Weights of a small text-conditioned image diffusion model.
Model: 13.7M parameters, text encoder norm layernorm, text encoder activation gelu, text encoder moe soft, activation gelu, width 128.
Rows from block 9 of the denoiser, named by matrix and row number. Rows with one number belong to one attention dimension. Each number is 128 + 24 x the weight over its row's rms, rounded and kept within 0 to 255. All counts start at 0. After the name is the row's rms in percent of the matrix's.
# v: cross-attention value (model.blocks.9.cross_attn.v.weight, 128x256), inputs 0-255
# proj: cross-attention output (model.blocks.9.cross_attn.proj.weight, 128x128, transposed), outputs 0-127
v.14 088 [129 118 187 129 113 197 114 131 134 127 150 154 137 118 105 151 159 112 123  99 131 126 132 116  84 163 116 150 153 129 139 154 122 104 125 132 137 112 123  62 139 133  91  68 116 155 144 110 138 117 117 114 115 122 128 113 176 126 137 116 131 125 135 156 108 148 100 140 138 150 110 111 128 135 103 104  94 123 167 125 127 151 161 143 153 104 102 122 149 117 180 130 123 104 163  90  85 105 182 145 101 122 139 118 128 139 141 140 152 105 136 121 133 152 124  93  96 127 108 153 137 115 124 109 132 142 109 107 119 146 131  83 124 126 176 129 190 101 146  98  78 132 155 133 124 143 131 157 107  95 139 149 127 152 149 143 136 106 152  76  67 112 145  90 115 139 154 113 137 131 149 138 130 137 126 127 103  82 140 130 130 161  73 143 157 166 168 110 114 101 128 134 146 148 123 154  96 113 183 162 146 119 104 115 124 132 171 157 111 167 105 178 160 153 108 142  76 118 109 130 175 158 144 129 136 110 124 160 152  41 123 120 124 106 118 140 146 149 127 152 135 113 117 118 129 124 133 104 118 154 133 128 138 133 163 137]
v.15 113 [157 119 107 123 115 132  91 122 127 168 132 117 103 116 114  88 118 143 121 122 142 147 142 160 168 136 120 148 130 154 145  80 147 150 147 124 143 159 131 151 127 114  91 159 146 126 121  82 127 128 115 121  94 127 110 118 111 128 128  88 122 124 135 124 176 154 119 136  91  82 156 162 151 131 118 143 109  64 116 109 100 179 104 123 179 168 168  91 112 122 138 134 108 136 120 147 128 146 125 138  85 109  98 118 147  96 162 104  78 136  81 148 126 120 126 112 172 142 103  93 117 125 136 125 117 146 152 119 208 111 123 137 141  88 105  83 100 131 123 150 148  87 128 110 130 136 159 121 139 144 169 155 117 174 141 130 107 145 167 135 146 125  88 134 154 105 111 150  91 119 145  95 116 132 114 122 118 159 131 142 161 144 140  85  86 128 191 117 160 138 130 158 128 101 132 114 125 167 124 138 161 156  74 148 150 132 123 134 139  81 134 137 140 110 143 130 133 162 122 109  85 132 170 125 115 149 119  89 133 126 174 151  98 141 133 135 119 115 122 129 113 147 123 123  98 163  93 136 134 117  94 118 116 105 178  82]
v.16 093 [ 92 167 119  82 165 184 142 147 189 109 105 119 132 128 144 118 152 153 152 104 114 124 153 132 123 104 142 148 137 117 117 139 126 156 149 123  72 133 141 119 131 122  66  87 146 133 112 105  98 104 115 162 129 117 171 118 133  97 160 180 127 103 153 135 169 106 154 105 134 149 102 106  93  91 129 144 125 129 110  95 158 101 148  75 108 129 121 130 118 142 110  99 133 129 115 116 137 131 105 137 128 130 167 100  96  96 151 142 128 130 142 144  88 133 104 139 125 102 131 156 142 131 146 111 140 110 123 143 118 138 125 142 132 128 116  75 112 159 135 129  87 175 134 111 118 147 136 170  89 114  97 152 116 138 157  99 144 106  97 151  72  83 125 164 112 122 153 121 118 129 111 117 133 140 177 119 135 163 126 172 132 106 134 102 125 159 143 109 158 125 131 112 124 138 110 131 130 115 151 146 101 142  62 155 112 114 117 118 130 114 110 148 104 122 124 140  83 107 158 180 119 116 132  97 137 177 157 121 122 123 214 147 183 101 132 140 115 114 113 126 141 134 124 146 166 170 130 118 149 131 137 141 183 139 154 137]
v.17 107 [108 162 124 102 112  94 150 192 154 123 105 135  75  96 101  96 122 174 142 152 135 124 123 133 159 123 134 136 112 111 151 129 113 146 156 140 107 129 121 137 123 112 128 117 158 111 100 155 156 156 115 119  92 118 141 102  92 171 100 117 140 145 154 130 118 120 129  94 140 146  79 115 200 143 118  69 147 138 154 102 111 111 134 152 117 121 164 152 113  90 135 143 117  94 133 160 144 122  78 121 132 127 129 106  94 119  86 130  66 152 143 106 111 154  75 167 177 124 122 100 134 144 121  85 130 118 169 136 146 118  94  91 108 121 143 131 106 138  84  88 141 157 141 129 148 147 148 156 107 126  91 145 107 151 130 117 135 123  89 105 134 109 133 136 170 164 158 158 110 126 129 168 139 130 136  98  80 148 161 106 157 122 150 108  95 123 174 124 113 136 136 108 115 135 107 127 144 129 134 119 115 151 111 141 126 172  86 111 102 212 147 141 138 121 128 133  82  88 116 108  81 134 130 117 133 109 107 142 149 116 102 117 150 145 129 150 111  97 132 100 150 150 125 116 151 117 131 114 141 116 133 151 163 120 143 140]
v.18 100 [143 115 110 126 112 143 158 136  65 154 119 167 130  80 119 126 124 152 154 117 108  95  97 112 132 125 106 115 114 125 128 142 142 139 111 123  98 149 139 128 109 128 180 110 141 178 150 145 138 138 144 118 114 123 144 120 133 135 138 115 183 133 183 118  92 124 153 148 120 123 122  94 180 112 148 106 197 114 124  91  89 135 107 144 124 165 124 133 161 106 103 136 133 158 112  99 133 122 102 138 114 115 146 120 101 115 122 180  62  99 176 125 105 153 144 142 151 136 126  66 113 124 152 139 107 133 160 128 128 127 129 145 123  99 168 126 157 122 173 117 114 138 119 114 152  83 146  59 106 128  99 116 128  89 168  68 123 139  98 127 165 141 125 166 144 132 129 147 127 117  74 160 150 125 124 108  91 131 167 149 144 112 169 119 129 134 145 103 150 137 152 124 150 117 119 110 168 127 138 101 137 160  94 114 160 132 121  91 128 132 134 138  91 129  80 122 120 118 117  99  93 123 125 137 135 142 167  81 138 132 173 108 156 123 142 113 109  81 148 119 135 131 143 142 102 129 149 182 122 105 140 116 136 150 121 106]
v.19 106 [131 142 119  88 122 170 141 157 127 119 133  90 129 130  96 146  80 109 126 139 167 123 161 109  97 153 106 157 143  98 104 158 154 147 121 135 138 103 156 112 112 114 135 101 147 119 118 148 147 128 138 182 107 141 113 118 133 104 122 132 110 123 100 136  87  63 135 113 143 150 141 142 148  98 167 110 129 198 137 100 100 107  75 123 141  94 107 118 187 144 160 126 146 137  99 103 156 121 119 114 181 123 132 145 134 142 123 135 144 116 138 110 135 130 150 191 134 129 127 110 131 151 141 139 136 139 133 130  99 142 138 175 110 125  90 129 131 153 141 107 130 124 116 129 128 161 128 150 153 139 111 148  95 103 143 118 125 137 162 130 101 134 150 148 118 102 141 121  90 137 145  81 115 125  72 105 140 140 108 169 123 153  85 117 106 124 152 146 119 154 144 101  85 117  76 186 140 151 107 111 118 142 164 125 124  89 153 124 138 122 102 143 135 101 111 138 119  94 153 146 141 149 123  87 112 150 121 113  96 174 197 138 151 109 138 147 131 125 177 150 141 141 162 143  51 160 158 134 156 138 124  99 158 122 113 139]
v.20 088 [147 124 139 100  91 121 116 157 141 100 169  95 114 135 109 124 127 160 122 115 156 147 135 113 152 111 125 111 124 120 128 139 109 186 109 134 140 147 122 175 141  96 137 150 156 149 121 163 124 196 110 131 116 116 108 134  94 134 126 127 143 125 104 147 125 159 131 132 165 131 143 137 132 138 149 125  90 126 123 164 149  76  88 155 126 166 154 149 126 104 153 117 157 142 162 119 141 121 135 119 120 128 121 110 162  87 123 113 128 141 149 137 138 160 133 115 165 121  81 141 109 158  78 100 162 168 122 123  79 144  81 143  96  92 165 154 141 135  71 135 139  81 141 143 133 157 134 161 126 141 149 154 124 138 105 166 108 114 190 187 167 135 123 113 153 108 137 122 106 130 115 119 107 110 124 121 117 158 153 135 146 124 129 113 152 143 153  95 176 101 133 137  91 168 134 133 134 136 169  94 138 162 125 161  86  86 123 108  77 142 104 137 138 139 152 114 111 156 128 128  81 160 149  97 132 124  95 144 159 155 129 106 134 102 126 142 105 112 166 107  97 118 101 142 139  97  95 107 143 109 136 164 112 116 184 107]
v.21 115 [150 112 134 143 112  91 115 133 215 112  99 147 118 118 103 133 145 125 112 157 127 156 100 121 136 114 117 114 132 161 105 114 155 107 135 161 141 137 132 175 131 121 137 100 171 128 149 151 115 166 134 102 143 115 116 140 106 150 126 142 152  96 106 125  99 145 135 168 128  81 110 111 146 146 145 161 135 118 119 142 156 129  82  83 157 155 125 169 126 151 104 112 105 169 147 130 127 108 135 136 142 107 106 129 124 128 107 115  99 133  90 165 125 146 190 138 184 154 131 115 121 129 131 178 121  96 126 107 124 129 129 119 135  60 103 168  98  97 116 140 131 104 130 122 134 166 126 105 181 163 176 128 116 100 113 153  84 135 159 164 103 120 124 134 135 125 136 160 114 100  96 118 113 132 107 112 174 126 149 163 131  80 153  90 145 111 125 113 135 141 124 129  64  97 115 106 189 135 120 141 142 149 155 127 129  96 167 126 138  79 126 149 123 120 132 114 167 145 122 118  92 123 128 141  89  99 155  99 148 127 152 125 109 131 166 148 120 103 138 111  89 118 109 117 129 132 104 147 103 151 130  66  97 123 134 113]
proj.14 091 [109 146 141 135 142 125 105 129 128 134 119 118  79 164 146  99 133 133 158 158  85 119 114 198 129 139 117 138 117 109 151 109 129 138 102 118 102 120 141 101 127 128 133 164 128 154 141 149 143 160 138 190 133 106 154 131 128 113  97 129  73 146 105 137 129 107 112 129 120 133 127  80  95 166 137 131  86 164  99 131 103 119 114 144 176  99 120 126  87 143 172  89 157 135 141 126 126  92 106 128 145 186 140 159 104 177 116 136 114 129  98 136  76 117 145 127 146 161 135 143 130 106 124 115 158 135 131 172]
proj.15 108 [106 128  97  83 153 150 153 158 198 105 155 132 139 102 155  96 133 154 106 112 126 130 108  87 139 126 144  85 129 115 144 150 116 125 132 174 160 160 124 154 139 139  83 105 131 144 112 118 172 135 129 123 125 143 113 105 118 138 128 138 127 154 130 194 146 113 115 118 148 106  89 143 116 124 102 155 147 136 109 159 126 135 101 127 104 166 116 194 177 115 145 133 103 134 123 155 150 172 139 140  82  68 141 131 109  92 132 123 112 121 119 124 155 138  97 125 107 116 155 118 122 119 152 132 108 124 111  88]
proj.16 094 [ 95 164  87 101 171 129 132 111 138 106  98 117 124 146 150 122 123 146 128  96 100 116 147 167 109 102 114  96  92  96 133 148 140 117 119 106 121 146 142 103 129 103  81 120 102 172 175  95 111 127  98 140  96 129 125 123 109 133 107 136  96 144 106 166  66 113 116 158 155 147 138 122 122 122 142 129 113 162 136 173  86 110 172 112 142 156 158 137 119 137 174  93 167 122 143 139 143 153 161 120 126 108 120 128 109 120 110  95  86 127  65 117  95 122 115 120 135 117 123 123 111 121 122 119 166 123 177 118]
proj.17 121 [166 156  98 135 141 106 121 140 124 160 106 123 142 139 148 107 126 137 127  95 120 121 136 126 137  95 136  63 112 116 129 151 147 109 121 143 163 159 117 140 131 128 115 150 127 151 115  97 126 144 112 110  75 178 193 157 151 173 118 115 105 148 135 199 130  89 158 146 112 129 108  95  88 140 130  95 172 127 142 113 159  93 102 151 153 143 101 165  96  97 105 146 126 131 110  86 176 134 135 155 133 131 145 133 154 122 126 143 112 122  88 124 104 128 160 121 142 140 160 111 141 132 109 148 136 165 108 132]
proj.18 096 [ 94 224 116 164  83 129 146 120 137 147  97 135 137 121 114 118 123 132 106  67 133 110 146 115 142 102 112  97 101  91 139 138 140 126 125 135 141 125 136 123 157 113 138 112 122 110 164 117 117 149 118 144 140 187 145 131 122 167 137 131 119 195 161 126 100 170 137 165  94 157 143 113 123 143  92 138 143  97 177 146 133 148 127 113 141 137 145 138 156 156 107 147 137 121 112  84 126 110 105 152 117 110 128 109 138  70 134 118 124 122 146 153 132 121 178 124  86 150 122 101 127 105 123 137 130 103 141 114]
proj.19 095 [139 112 145 149 134 170 160 127 137 113  69 128 135 126 163 173 126 126  93  92 163 127 187 137 152 100 106 140 141 149 130 153 142 136 137 104 128 168 136 105 102 140 129 164 161 147 122 108 106  97 111 127 103 137 104 113 100 110 148 156 128 173 118 107 130 169 174  99 158 103 162 137 176 135 107 129 105 170 142 131 121 102 165  92 126 146 123  96 125 107 138 130 140 106 126  97 109 155 163  86 118  67 123 130 156 130 111 135 144 131 141 142 176 144 101 141 134  83 119 137 123 138 127 122  99 121 114 154]
proj.20 079 [195 133 125 140 122 131 104 125 102 135 164 127 127  68 145 112 117 148 118 131 115 131 165  97 115 104 140 141 125  88 105 115 112 125 129 109 168 148 141 138  92 115  96 146 153 131  82  98 155 159 128 127 129 119 158 112 148 148 113 121 148 164 111 109 206  78 137  75 157 112 151 140 120 145 148 132 165 142 117 150 132 117 117  99 101 116  92 139 148 137 139 139 102 130 112 150 172 138 133  95 126  93 147 161 114 148  95 154 146 110  94 105 160 136 101 126 150 107 131  99 128 145 102 162 144 104  96 129]
proj.21 135 [118 130 144 113  95 161 157 140 125 113 139 134 141  80  98 151 117  97  98 122 174 139 183 118 129 108 107 141 137 106  97 120 106 150 129 124 132 152 175 171 107 122  87 112 129  98 115  98 143 117 144 117 136 116  98  96 104  93 145 105 151 176 122 115 117 195 135 135 148 117 154 135 138 136 130 125 151  86 119 166 130 147 132 113  90 117  81 124 179 121 125 152  90 121  99 174 125 124 133  93 133  79 111 140 130 129 124 102 140 145 134 129 153 122 132 122 120 124 119  78 124 132 107 121 105  75 121  77]